Rows from block 6 of a small image classifier, named by matrix and row number. Rows with one number belong to one neuron. Each number is 500 + 40 x the weight over its row's rms, rounded and kept within 0 to 999. All counts start at 0. Numbers have three digits each.
Before each neuron's rows are labels from the 100 images, of 14848, where the neuron reaches its largest size: "responds to" is what is common among them. Only what is clearly more common there than usual is listed. The data: cartoon faces. In brackets: how many of the 100.
# u: gMLP up (value half) (model.blocks.6.mixer.u.weight, 768x256), inputs 0-127
# v: gMLP up (gate half) (model.blocks.6.mixer.v.weight, 768x256), inputs 0-127
# out: gMLP down (model.blocks.6.mixer.out.weight, 256x768, transposed), outputs 0-127

responds to: surprised (57)
u.296:516524540539487432510526525558447479456479476464448529514500505442498429487506502488395435559491422562533528541481472520478537524445527532481477486471517516511479476532506498501479532486557496406464499446481522575521464590523451482461523570525484553533479468502489522534482535517506471515496472510485511556495461508534505485488458535526572522537489493463482491465575497483541561537500
v.296:495488504464514498501529529438535518501493547508502528454518474564506576535441486456539498541454487471618410555573528535449496480534542557466533511464540509431532540510483546524509511526382511467485478482518462519459533472526436533464522526491519521527515445512494528522518453487484547439473552500483516503567506530475498532479530503473465499525506480491439547471538479471504523463460
out.296:529471591515562458504497455533532539509508402549407378531474473554510543487477543479509514485473537488564466511419548425448501476549475468565464485504574432488526409439510495510554465474500569520463475504595578486521530457457543480504512508427540509486476515472502525462427437474534466532499531460489518478535503571450462460487520498532460483486469502514519568559501469515497521427472

responds to: surprised (89)
u.448:517510542465434532530520436503475456398450494530510479488539425481505455447469501536508416534470426504478488544467498519483460482523520472512491522497443576512543584476532503530528490514538479503498526541532506483477485476413522525486517540494489496521476452541446507521498513556449455454499511534545530480590493525539550574547470495498480528571433504477528534450477507526511520464574
v.448:478514548472585538522501496507491560488523480484475473444458489517413541580543513519460430432514487423498467534417565578455491454539483532441480418439493455478496502459497537486398441525467543483455512486453578479474516602511452475472451545501483533506513546616522496454561500518552471549508448517482492486492435433454512522541494507538443458476558487504449507500463497487492499560570
out.448:504485484579576501447535554505501509593523490546452572516539532499548471552473477555460481510485556484473479539518577512490559434475532472516443474511477435503467417508531516560470470478509468478475499493489569530504540517473478512436572563507508544519454473501544554489479456469544448509434507481491493549416542472496453469518561492519483485455458475570517485510496485451487482521469

responds to: looking left (69)
u.748:491571502511524465476511467493519538457548567507485501537492554523467514502521545477483500510487599508480541574484542489502559451479506524432488490536472468586498540506584542523495528493457485476502460483496463496564442508531569457539466495515439482518526455516422483468395507570434537513564458458499451554527519613510481485521484512528517552467395540489501479569507488539567494539538
v.748:537509404504529536522499479473516411512511448451504470539545567506509488442541539531478477521546499490508490542517506523554482489509421525490492554556511458575449528491486454448522452533506511470514516462511468500521473405493541486501441447488469475480511518506514487490504536469423480457511485433544467470504512470500445501533555467431547474530450465438481523522524557445530505431478
out.748:429500493525462543473472481504481484493516493535462515445464494380499498476471580531573514526601507499438536491448503504460529480503514488542499472516418446551475480507488457462547513480509571460475423458509455536520415497467460527447487534524586537569498464557521530587449497522552431521573584530464501475481503545528450490506507559517573511483588537543457487440545494519448475563438

responds to: purple face (78)
u.3:467459461506568454448462498489484594463566462486509590532490534500515561425533525460483525574397520518513444475486534445436512436505448519466510439499456489530459593568577440558446446511494553476473471510542549516539528437495522493491507551489472550538476445444428572452499499506469450581506517531439519527542479519537460558455472516555503516495462544515518499505451488474528494564538
v.3:490524511493491480494535540546509488482487545485527471434471492522511508442485498470561552555460452536449428486459537516501461505495521581518524578562483515559468540485448457551557419542476510528495544480447464550563489532514513501584515533482566469485479451509503547498474494526500498442491515508510497457485430518522549556487534477463635470497575527488513529570515594454489592500482
out.3:495494527555465556526514522471607526544444496460408527447472489595538522522445541524461453489519520485485503509459472608470513468486472484434406536423498579471492514507487477511456525477505466491503479583551539530445475581508498544538505468557536559496476566524553493529532447483431548510564458518514483508473524492467558475494450555485500485534487505506474483503471505514560441472424

responds to: purple face (78)
u.88:445516559506483471396498509460503485582471468460484474477501482503532537556563528479448388454518520566521491497449580545476460436471482528415490432474495517460530490440517471452519472479495479462521500437457557539532533534495521538530509520438498486528478484478498507505495533494518479533443506483461493504428499535485512566544501588554539468430497536510458444534450469562503528524579
v.88:592444551532516473523513477538492495535365506489557511570480491576474481436576471557535452508563542507477493537518574536483474549555537516537498510532525480534488542532542492511535524498505585512508559499542580508494523449505534501477446534420519513528481574477463441485505541483456563480518465514537522552546493458467504560427542517512513428494492596545505510478455462523548526536514
out.88:533470484481518496536517532486561502511615550475514515474510505489541582526440447474470582524455528480488542494487407536496492529502554441473484476470493523549513488549553563606538481541555512506584495494514480544496523438537552544488537486545473520475484531537490471421557460467526504504498494562517491527519468439470389513450515493473483406477501464454496561478504524440449502472538

responds to: angry (64); neutral (36); teal face (33)
u.733:436513551451494441569568517491478525469473513516432483505464483524530538474505435540478556480452499521512455516471500535457437448444500483529494534492512539516558510488504507488598530481447440407456489495510522589447483543482471477505495483564573515544545460465465570487537451483476516527546488566474444528557456454524503505544569495495553533482492466439540517459492528496468566482530
v.733:515430507515445502477492539449563461477505518470510470458509477492538445581549582518486520458462564500513564466485516503497504463477425461458500516543504436446504451497514491494429500452533476563515509495544528525515535471537499464517441454530445515565459480501479494571490585517503484521477460469571547448466528545509454517500440484459400542516451466524540458526584505402486551523447
out.733:515513497541488522515516490513470546474497522474601500481503477516516513540482454578538493492438514466560518441504543522486509503439457521460474500460581519498455428456512525497509510549462531496562450491507469537480522486553451545515529522478467519510463565498464439554526523523479455521436447465491430550476513514482507506518444544500529553498435521461553483484488483442488478498503

responds to: angry (43)
u.337:443471468494530499473461531464452501531478549510469497539533501510473530571519550496452579457458474557486530445529484464405548433505478465455483470512466507484534516467498410558469520528526475419487458512516510454433462541513474492535468477477497470410528427537487533481523507569528521530516446529532511517574557492531513497496442474523510581508487492571466558553479394483546548507486
v.337:521473520462497520492480471542504434519467515507482470431568494533471529504557527543417435455540490499461480520555453470458524465429517542537449567518496474421509540528475459517414456446538505539480457533445536458437497505530487502430494476482583556555479520488512485546546528415566547514515514564495447583526496472513499469526506501483528476589478465511532553539524503499515523474483
out.337:567528482493498542572494501432510523421484507566554517607458506525534402550541434460490506501399516546451473524536520476518481492531486493507529438529494531450544508580527490568427482412509441521553526494484561477484585473523552444453449502555501562468493435520532524534496479524499506468477519519537475526471574521510434560489551477489480512533451433468477492477521469552532500549456

responds to: winking (29)
u.403:451444540519494529488479479410476502571508566403494499485523560511496495556481528542527458500484473548548466490521461491527431471545493500453477503435488521533469450525516590493492503564519520511497495473500509549501528571545526558504507514454501442449546487458498568592557438474450483467438521498515515515474515484473500536494511548591536485505501507482573448407516524596504506544486
v.403:508507497557500526497512484476449464490558489397537487610509531521507482486446454445514487460536498517478478537441573520505515511500441510616437549520506524543462512490481472450488471513495491508490491560479542557486530552482557563431532425516428479443458485530457534521528521485481494477483540506582482542452536466592504576525518503492471545539471572470604558518467460448540536440524
out.403:496556512517425476550520517514492527562467496519485466435502442471471469508525507437534574512440545490494466530421520474523558498474475478533496507572471421519523528497410433464491519506483527485496479539500441494528503491516564473520446515509536505509423548472545464464464575501484598496574469482497469557485552497578504525527515488485465495523515506495444484446522520473560461466474

responds to: surprised (42)
u.602:503509503477488560469458458429457439470545571504437493534494488558562476555485462433520541459470518476506502533530449556464438498493458505425538495510486505555515421568470469496418501509470423506568503471477452535489551581466496446552515445469482501485542510438483529540502488531491519423501504497564530444536487504472557460419496545497521513558432462474495483562523530511473548574590
v.602:454515532488532518438550547452443491551611437529644443500461525513453461546565554501452523511461501504503538524417563533489491453505482515453513460476467477511480518470546554522502558517534566492534520377457504539497453496481547414491526570498539430479504508552490554494488503487510465495503480507520542527586538524513486520454519468503568585454520571464504530499501493431518433515511
out.602:562466499517500452539544503562545540535499430456533464516520524451475528438489532613533443500470480531521479474460494507522503483516498481465500458490435453478559609436489500483490437497513500483461506530456489538433471417500595484472461575517584467484502501514488460470499467487438517494539503469514526517538501532551508569511575468529496520448489535472481547409505532490534502444417

responds to: winking (99)
u.521:507476519483550458497514518536482600475467456470571485413454464479519601484509493483483518470451479496504509571451525461470448536554514466520515541471507545492489533462477473459437522515466515522473503444486530489442542532546574554534517559450544536416546451478524557509495453481499490497497508482483523512503434458518542480444489483511495483441516499521469490485469517495515528599478
v.521:567530406502517587544484490465387586576517514579487517455480490538474503492508542515492533516492447479495503496534451497460484488512463519505541503485482482537484481463501471453560553501524521533523437494550436455530469461487493503450458433472537533463497491514491552468448469426529534466552489565580495522484545413500434519439498530545476443568485551528498516426498471557501538456503
out.521:544461502562554420484537523507445450526567523493483515529509480522473473509504460544466486462508468488448445516478475585513495501536472505549498536453537500525532502516478556461577521529510522617422558518482451436484495561510524532488499539453436463463564502451415518540492473520531455494509436500472549538516516516482545491486414505514445483593530499526472497434468470562583520520499

responds to: sad (66); teal face (38); green face (33)
u.343:512523595484486487425492456532489519493511408472536514511540604511460499423548473507494515501484513505506499476547527413527476454409438505521524530562445519561480466537518526582502522543436514505473500442519555483504500501465450406473532455530533486519496561422551502515527523485520507476517559417471459514453535542488447536452484525484510554494502455481495476459426555549543526539525
v.343:522497501482500608420450397587483526550447477488597517494466571536519463471492457528559504478534470545482530467471446437488535435487455499460445538457483540431444467523552496516530476473434525528517550436517501530528473504510517538470530546535512462509520489472485477454479556489496483487503389546461504454467484496477512508572472467502466505501560417480456475507506473547477502485541
out.343:488481404508574527589467606492487536511504492524427509565503520535543541515511508510509471582494548529531480565490508514516471507513555515434474426485525507525416535428486501439458486545463470497516458453464537505450478519470484474539530552463472417555469532477492441461482505504464442552399509539544534549514488495448517475535453499482505438496465567504514478569597468468460490503467

responds to: angry (73)
u.758:513493490485454511541487483448473490505504496550464493475491514506536513459553476505435492488472616529497446503468521549454492458550531460513505503508508504506512530501469469520447472489486573475519475523565475541466527565464502457515423477503537430546499479487542501410534460544465569503519449531478485524543439414451494494488566511503457424546490473504524473480492511452485386582467
v.758:514495521489533490541485485540483486560494493467470532563529504557499528475519550501427482418495521461495532507482562450558462486444589516443462567504454499446547462445578513475513507494543456479483462534512453501457487486510521464492460416494544464485443399502587529478523469435521484503531509588576461513528523430538538480472441503493514474536480481523475519542496508492506495544509
out.758:505564499498477477508513461470476440510498563499466475464518539464460549471500553564470477541500493515458535557487484396532524563467508512481485393527488575451464552498453475460475489490510467534420488502472524513514541434498526497433449477494479541490512485548420534525540506449528419522538512511476484591518523473611497523520462534540505485495523478550494446451446518469572476478483

responds to: pink face (55)
u.699:499488503545429446501509455475535484451557457467511457454440503545485488472541465552447492522552540503491486465517485586511431380469503471531446473478477491468519506527481533424504543511443473484461564519511555543463500484546522564501573427547515431549521495486521468520559488457478540499500486476486557574519505527514512521468491460512461558527479468463517602440437471513530492499480
v.699:579502413507499472595546420504505462516471379471538445462479504485446464466568465491448467514529545518485464534497477522561456495504472489497437509546516514483525526560557503571553541548512531458458523485489474502511463490478501533513470447500462475513466515495482481459501572496478513468554490522531520483500515524512530528519441488504511556524617464437494554419521531461548535504490
out.699:470440447469504547475546539435502504565482482515470508513488509493530494517513427464550476534437510542500511542455525449551496582492441528557512479487469483505500568454454522499446526504544493458474537534550509532544460507477413496498505577492498543495455579541480558534518471479552456488470441495483485529519538474457523551581511486367521476518447458535481457495547494518464445478489

responds to: angry (31)
u.251:515507498512520516537553497535542600506522506521478545448527535486490595522461505469451507509568439529472472458504549506477485402489579529516479525560485521512555491482483453513442525495497507517490436448551495602482498462558473520531551431510462486419522442571582479559469482519503509542453465474536516555534616487529475488512508528520488503444477495520513513476477534468429487507413
v.251:458493499446558475445474511557506449481499565529529491469517493495511505516615485466440510500485509497480462522554443524514529421516488531511469454431537527481509464511541568535514486593439580500428555511455481499483482496539440514490530529487508506423470452489498490449419602475502455503578542555545517429546450507497533560441499528479471489497462551507467524476440487489467476533549
out.251:553465462501441487533480437449488480517493492547486515597510480441474483479560508508544503485432442497533480489599474558509483470490528515542436538501517589508475523441488469411547473571428444470539538482500489506489526526461486454489517629490510478528498523500480505437395517552465458490552481427492447486490468576527538508525569516546527537495492518508499461511483488566514496485485

responds to: winking (32)
u.71:447516568492512498568581509551503603547473535459516514564428521463424439468475512470496546472491555463479522511547418501494498486486541543502492568515498453486488521525477528498531461510528510467460481473491533508469474529519501552465546502541536550488456522533540446545457464531560408442553448536462450548558454437544497489504488447435435447490584485483500467509473526475554517500444
v.71:482560457594538591494496529487436566502463455472517594516483575480502514440558575524452493518516585506488509525399485450431503450517456438502471477464535566496556446521526519536517441476495515523499497426533425518487514507517483525466453479404565499456479516498509542463533475458496545543515491479570524515559528559455488449518445518452545434440524525505541517531487549484525553539523
out.71:495558483523488423509490492504461493433493519556423482413561511493466530490535416482517466472547485503493484534481506480488509466521474494583480462487440509522509432509457512478527521534511516441523530475526529498509544525421531408566486549477481469541524476463514531478501552487458550520494523467500491501458539546508478533460537548475531600445430572525464553556466455486466509513535

responds to: sad (30); winking (29)
u.379:507513481483459535509543502425527505609496530513508531560502480430504446578466461550456559560456485608538429493540454479492506453460517495481493505474558536537513565492540510485512528468483499583480466512532489444479494487549535460448509443531489526467499500495463536465504504535451534484516406502535584426459616597478573540526559486560471491513516491484490550442491534489539467511481
v.379:490450477515493593465610569529581506478497522488560507505470552510491461504526493470591429584542532463534444452530510542504560420447501586523489475512453515515510546457506571419510515576530530485493484450478477452468486505534504551489526472478542511544504528428488461491527560479572586430532498515564524457541489473488490500460443497545469494441491486535570493493507429535523571537426
out.379:558521536493437538494488524475555517560507508553474511431445505552480488494505553486535434494503575449504503500419480591593513550490488523511499462455478531547520465521476522489516522512590510512556517512525519527506399437474382526524512546463515462522454554486488552471531550476492465580510515429566488476576481546475496402481539518524488492495456507498501476532545481526466520593480

responds to: winking (41)
u.117:457536501505427540498513464508462420421516468475506512470493552464430463547531519503478534478567523548476513558469578453419491509528443466576555426500465536425526512491489449558540432495523493531561442407474488525454465511415518519513548515522607529547395440505540463524460495558451549575442478542439513498500478560484564474467421532496501474487483475483481568567533493490515486532451
v.117:537466590507544463479517516535441396469598573450497485438533565508446595484493531507536585508465494455576538450429511483495460485521476480527519482498475549473480438488525533422523496581475468443565541547487489508476498508499520459533508492481550496530549515525520485564499508486500517440529467526502531469517503489473461460520515543533486502517419485605554534548516443500475449462478
out.117:484534532477509500463482486524555483470547487485487510505429536426541493513487431553512448515472526508450518498425446446509446479620523520499486472559489512595544486525444469443487544499506461500465529468528470462455457472578512539481457483422451478409576457506470578533524563485639477559527527531535492536532545523479537464496512458510512494495485487555536447425531543525501431477410

responds to: surprised (85)
u.243:452509470476561439506571506509485515497483499490446499572488526589457528505503549489459484568531433599486500515570519484514501475533513498542520538492495487551544549493518533488541454473498540427530493420558548517509418475521528518460585523582505486500488513575481520447474459462501513551472515512520452472510515526528469571504439451490514576454491487522516456502446417521511526523480
v.243:453485502458487505524428583517524451553486476504494539472515499443494458521515564471478560588499483473533468423461509453512481492520536542537559504488487470517516484462462535455397559468469500408504525436590498532475492511451528568537494459492484479477451482506457437487433519618486502518581518422583479457558495503538492545506573488475493487520426516486532514431477597476417472560476
out.243:586513501512500519443516594580538484516502468544529487509483457511426480475476436486530485527426541445532418510446517434487486517550488431496515477418518497514517468501520509463492504502536524527464458541582458461429491536492563512541537533468462436484532483526504493504517494479437469465511473441540500461498470503390486526558591510465409474479509511489540606488598548501467449482445

responds to: surprised (47)
u.681:522527543461504600523504543561425490502493458472453452524517533575437564440452517487409449537505479457490489511467406504534513494508552568491511521466391528486521522479541542531495509466557499465554521579463508507558556486561421444442493461538532504552470451528484478492530582517465531438527585427506485519528565499479460497482449518516557506491522567448444485514453529567580500549539
v.681:537458456494503481483424537543489514411529482548484487553484472460518452429484564394542570537551450511488461517476507460415528607420555529535488473557450481487472548556567548488515527525488453540498565460484468566516503516464489579509501524470474494487518546422544479466493489558500534473465489448490540578445513497489489495518472539519536518424525441453494431457526545505523444469462
out.681:400438488489563480461499532547515514561476544478485600499482521496521478515470475480513578503465554522498482533467531439467494513519466480442556464461515540490460462537473530472537495524528439546445537507522480520438508491511461531522509501564496504544502481415525589511520479495530572586500477561446446503566386425453518492563476506421532473445493471565514467495545519497452482452522

responds to: purple face (34)
u.589:472501435519465514498441461556413513503473527479509506418548461515597504388569449549521495481473504510520488538526504459503504460516476577477505555468429476450463480539503541579557527524491507464483497501517509449431542465534531511491543461567543508483508555495507474502456563501546517532487405469549407488453521489473470462421450507518493413490480471584424512547422515453471469560506
v.589:552431436508505460515456536479495514498558482491468503527474455471492533532489485493536472390477556501502542470554542585450463432428557407504505484527467490442506483391557533554491499536523524498489494462455553499498480525487469542572455468630537502475495450502510476536460539498519565475488434489505539519551466484516461492459472522502492549443503462467514562525530531483510539466542
out.589:541499511490539450460556584505524554487462484509465468518521540466487440570477485471432539573485553464497459485454485545494453501440552483543524482583447464632515507480533425450451426494427450508529522512515484522502494493510465493531473573458424491498481485517501535471540449470469472496440560548409526523554475470455524496545504507495540517493482495497510467469599477530527564464465

responds to: sad (66); purple face (32)
u.78:544485508503479463443489470493552594534522525561514512463534490517472466560440427496449504507574467497512515514509486501473484490501557532462538522498482443510432455468577498550539538514524486478441508461514540487451559570509478535605469497554477574522615476506470561486508473490525554471556587476433486473551508476492458432497522486455506482503452460575562543491495500567487474572494
v.78:470498506464537472474461519575463504571529544461427545578502549521562582518510462504551457481447433507490508471521498538496471506494571464457511555468468508529476470561492538483490525540478500543549465563468443468560511490544464490516534504466588553448545455546499453552516421502428509520514456542519484515488537533496494450529517505493481494382486558452533476490480499526514558506510
out.78:503489454508476545509512550506500486508477510548449446498501507538497491482498423547566534522452541483475516480554465563516525447478485495535521481547486490535497415504515466495484519512550500513438485517475439522448456539536488544408490433453425585451521551513525550455477478479504470575537519538566506536520560540503520439488501523472497528509501464483485540469425499468577531523602

responds to: purple face (52)
u.342:491496526529572531465443501482483459505539456498474535545554445448502496539419448461576410465431537537464468500492503537497477511520502502404462507465505434489440489545469534525509547559506549481502475512468552469469555507527518482555478453511541542491495504469435452534576506449513471524477469447444517533477547482439562436540541469510551430512466525509427514497444514491516510589493
v.342:538480473469471482486497444576524467503514502500465509513485484556507557455520524446575434474489531465552449498517514426480526463458530469514511469489537501522488453430516551529598558503428494542519480481528468512549442475511504433455533582556517525568532478426504494474467505495519549491526526436456397442488516535504429499520472523558422449499555468452433523472521433576446549481463
out.342:540526491459504451436523485518501507490547556528452532444523524478439414476540534548516569490521505536542517513482492499472501444458498528528512519579443510585514527449471498510464516490542443495602495538532541514533505443468612487561474497505512442561514516584544497499468522505552460449543464513559501468493448600491492579510498490479508507573516491529546490472490510542430495480474

responds to: surprised (40); orange face (32)
u.179:503541536503537512461459492479496503490483497552471564568458548519578570520557515552507452576506440475521500507504466540535549540408454448540473436526509450483450489565546507483483473475538481542510512535514599474435518481471529497476503434536505476503507422538401469474492592471472443512570512470489504484470546523468554555484572489562498416544448523465492555487529511505487537569444
v.179:453451526486532509542567534505511540478475467547545543566512452513583490466467528594496502506527513524555505490460515537510526525535479596518491524531453511460561565521501471510538462454505576514514519515500500489500500545467445563530490488463503523521460522442510510488509452569496592540501518500472560493581532535551474495487450515513481490489549509499476501526488486557527475536526
out.179:469506510534482443470483527444503425590500505452549456505490516491478445475468479505500445549521477551500518565466545510533501454531468537513495524433483551504452499551468536470465463499480457466408550495522485458427490522541562494517520471489520557493564526452531536534462559425575476438557484547457515474591444499441441461500450543532590559549387453517440447494488515418490453489471

responds to: pink face (89); sleepy (34); pink hair (26)
u.36:561478496491490512465517480501578462545515569472517576483525499494490522481503538541503518471509519504462509492466488451561496452533472527507476493462527542437478469437483436538558491576563462525486506584509472530490529524454580514500459549469499492473523508442517486459459458470426464494563513474484540470523459488508478528500608505528479448461495518458556554562449561568505542482529
v.36:412484572484501505512445509510437532485464473434512489557554489526562490463433538468499506466487499439541625523584499455448488488508414512460538534481462544468474482543491414448501481435507552483415477462491534461529452485536536495566492521579552515571502409514524485587449410494454479478511455498497533436584537568524464528531429475492516524507538495470472502536547498451524511524567
out.36:503468482502467492565474457418509595441527522492523456460502517533540483543452460529459492540448529460464512504492512493409515537466505598474501497525509480560555528494470550487525509461482480423541482464508511576465509453507443495418502509499442554560535531511531500539486474520525461486519593527474502531499493549538521462619461492436505497518521492500464497425511506479514447532478

responds to: pink face (47)
u.395:486527472437505436522432504452465440590554535543497500464541540575492464417496446516480601557498451438504501498474580526446503464463491519404538534399522464572526548540506440480514559503550506490464472435503518483575522531512541538520494547467532442501575462477502509424432437544470510482530523563584508478510409444543461477500526442529516484467495489461508517476458535520445508549480
v.395:472569580578504504538615481487526545517479432488560452526529533524422543523422502457474481492461485448458477507538458530500507483477499495485511426481509495445522510495506491562500494538537533512498500525537565555473484471497531503450442494532493519525499449536508419537498466471478470582558536454437519496508455555518499530472606473550557483483555577488502502498484513525483443517535
out.395:506496507512567555467539530508491552486451436468503529492498514444499532502562461462526456476507581565491465495495489472544543514529466545513438475532497530478464478469570562522468424514445540481528541600491437505446433521487444502481533480539470483544470555513499469523510526486531475447480486485422509547498561533479478509494443532461415592505468518486495457489496464544582534421504

responds to: purple face (38); smiling (35)
u.113:530508477442489495535494473477466569424578535489576501524495467526512457488540521523537500453479509553528576514527499549440536444429539505464427549493487422615507557480464502524515519487489525523516457489484500494490465576522458483461568497526442439529535431484467552465444493557449501478474475499514497458535429527574575522573473569445517563390507516422502544501538501493484522505490
v.113:512453470467513508558489482454485496575479495518469481522467564522588483551479513509449447542528498508582531489549473496529501459518537508494457510467457570553504462598534452581510491556533455425462486498554523490563478486492495503516500550498525567455461459460482585542479493514441454549505518414566526543476483561555489537492475509547422471454463535498467547517541467401487497444427
out.113:517517559488460471479501558503479506566474474467504462533534529590536506471441543471522524542436387529570549562496503558495452513460542522522526444448429516432496504495511534411555497517414527469555530421504479488478501537466537446534566537402400516500560543499494490457528454484451481560528486481512513431499535518495492576472506495529580514554467450445497557516526521538470504440459

responds to: pink face (43)
u.766:420499509515432455476501508428573556536526536496444570518405423536506431403538506540455519493501477527465426477467430483484545525472465453413563555483446503504526515581487529539514517489497539548431575486423597467487485548564459486530460541547534563551520570503496455464444465510529524431525542536529534502443474553517530459516473523537462522527519512447496427528456495531564520508421
v.766:575482482545478465474465501511484560511438504571474531460472455490435554565492513479417475437384531514543489584512512522487476429503530519454457564464507499500535466550545496497555474510510522496475472502501429464541498485480531435431479484535479529438540548479495456552522489560526550453583553507473517515592522556522519476483502468430561501553524479490494541520433544396504521489533
out.766:542506511475514476487474487571504487473497506527526508526492458431373415467452487453554482485448582489476531480514590431498567519407541487470510512497502545505518486558520474524487520548504475471534540520498447513510509525451453446515548494528578438496472517505440506491585486428515516498496446537499499491466543461479463471516523408507503510457527522526440513493547528567506507454537

responds to: surprised (39)
u.475:417526532499470498439531521515540493560468476480534520547422460518443474553410480480508471492453531572524506528594443502553519484486570524502422583495527503587478516497578527546455411485426510471527569521530496494484497459490486555438581478548548509528498517501505532500463564449512531518534544559506493486494490493515506485442430488496533518536422483526489433536408556539541502506473
v.475:522468485500531483503534488554560507458548500528491557461497520548424567476498513541447501490455578485481472471470497523523521528482474599447458499451527515446512516484497479553491491479503513516509563439512490473520496544480460555384524486519500540513557406451525437519511568494538478527512484513569517502548484395490478458510522553498486480460483506435511497585407437516525537513579
out.475:522482594507533465462506532537510549532497448508509450501500423470498493404473573597440500490487506534506465491426461462504520496551487498534524449472522477499453434553534517462524480559542490586504512493541454420457450554468529505490457530448552522475428470469524543516543526503469456451521462515549539514498490479506557495459515481498432538432515471466486570470539483430529436437513

responds to: pink face (37)
u.391:399506557542477545524533541456435579455550512517502503515452438541485518432514448451489532551477433573431488549501492461528522515553449493462612487463467540461495531620512510536483532513519547431511451571489548570487527539476557551511460546458502505484474450488377426500490520484552447509460528510530480492455540550506518437563537444460515502408446476495516506531490467484527481519466
v.391:511516554552516439502487518502480532512584505518505437569538483484533569578527480480448415490453538541518488508425454564524471492534450505549520496531414506505497490509545424482529473544526468535482492487504513453506531578459546465526483477489473459481454536526473448463540515506488549484500536492468492523513493573575500536453509545463537547548559473561525492490462552508498507491524
out.391:454528550462493480501524510517514520492547475524547504550534489455499542509459560465443461532486514465475524429518530508479531452442437515521493477442539500530436483454533489496519419497503541528553565543508505480519556395513483503499610437524503459475457451489513495451416514492573546463512476500520506493530554475507519495484527556498477444534550508496465548439503510527416559506462

responds to: looking left (60); teal face (44)
u.258:506571531448609500492540498551482438505512513450454494478474459495479546477512509474512462466528516463506462542511459474548473481425560447500498498514546502523486491562605549503553536534449495481538474437442514471489479519533469472455507524564463503615494425461474572529521534434390497475514476523508543516536538486563455511525483464551462495483554531472506479499429497519489451473516
v.258:501488528506457493462496517556535558605469495557541531529520487525449546554448507536606567507472590592381486503491522497476493507566496553510485455420470464518485526483491491481492510525500533565500468606552507554532555480536503470471543501464484466518577544457532502453586500531464490438437432426491490472482514469516509485474506503513524506520462501502542498533463491512521460513461
out.258:537503532471493513531539510471500524445524498501450504502523591534513488495472494514443425497499502480511511547452536579451526511457528521453439470520512530442599460528568441501528520452474507448426505543538552500437465542513479474538501485488438569485522579479568490523439463518574505434497516511446559512551439503429522471495516503507525353541435468475516572440439523501482480493515

responds to: angry (57)
u.172:481517503433486503435497445469535490522557539559458452520477516510557479460619551567504487532447539508459484484466447413430485513517449429440528506482483478562505514461541469508585469505468535446510455480547575450473483478487511508491490466563447468518483507488460540484555484500481515498476435542531482463543494504579495500461487473537486525441444528510548516475528513476495570465384
v.172:443473513423453561477503455493507467570493537535463487551462443461483569572464472451495453443488457435510543546524548522423473399485530427538560439478482493521559489560470478545460508432552473404460434534503469491508467470483473491513528496498514531477529542554500538491523504503490512562465479498459558556539452445513444531477455529505454490434503472532495495502412491570433544489460
out.172:464504483447517528526470497466567506446415495562536510545481547506500449548480396487457526472526584572519539500532513506509528514542471508499478432477491530556555516487440528510525464485539465528496554525509485556501469533470455501535414525424490476473440503563553504505488487492452468461471644488474497541511557520412482481462520447464494461515565497536484506514436473492515492492502

responds to: angry (94)
u.381:554535433565436468503419420500502589457512524503468564526494462516471550450565496632513478489480461483503540528439462464445470558468504478484465545491418482514527513506514550504410463544509404518520525481491545542420503518558500517560477478521435482501515476446482578462444435492510473534577571477531489493526518494497494577493520488489528524467476526528480522487486550508465532465477
v.381:519536448438498473503541519524497422455561465523505554520513491542560465438439475498503500435553523453525451586551505463446529511495485503516490494496534516527539522496542406481566537532464534552543513527479496557482466533536549490501550438513550497560497467448576438450475414503534514532511440555489482498438483436481497492564500512495495531518483515481567536469515525405451482476464
out.381:512471528514491508522442547579540496550425380509509457492465547521500440588471511518482557512460534544455446564493464446517544523455494513498503511414454498520515493522523504469506472492456488449553468576540494470529542532518493469525455527500581540577588452470515551544508488512457484498492442573555476497548532412572517556455494418508520506531475505449455564555538511501557606473474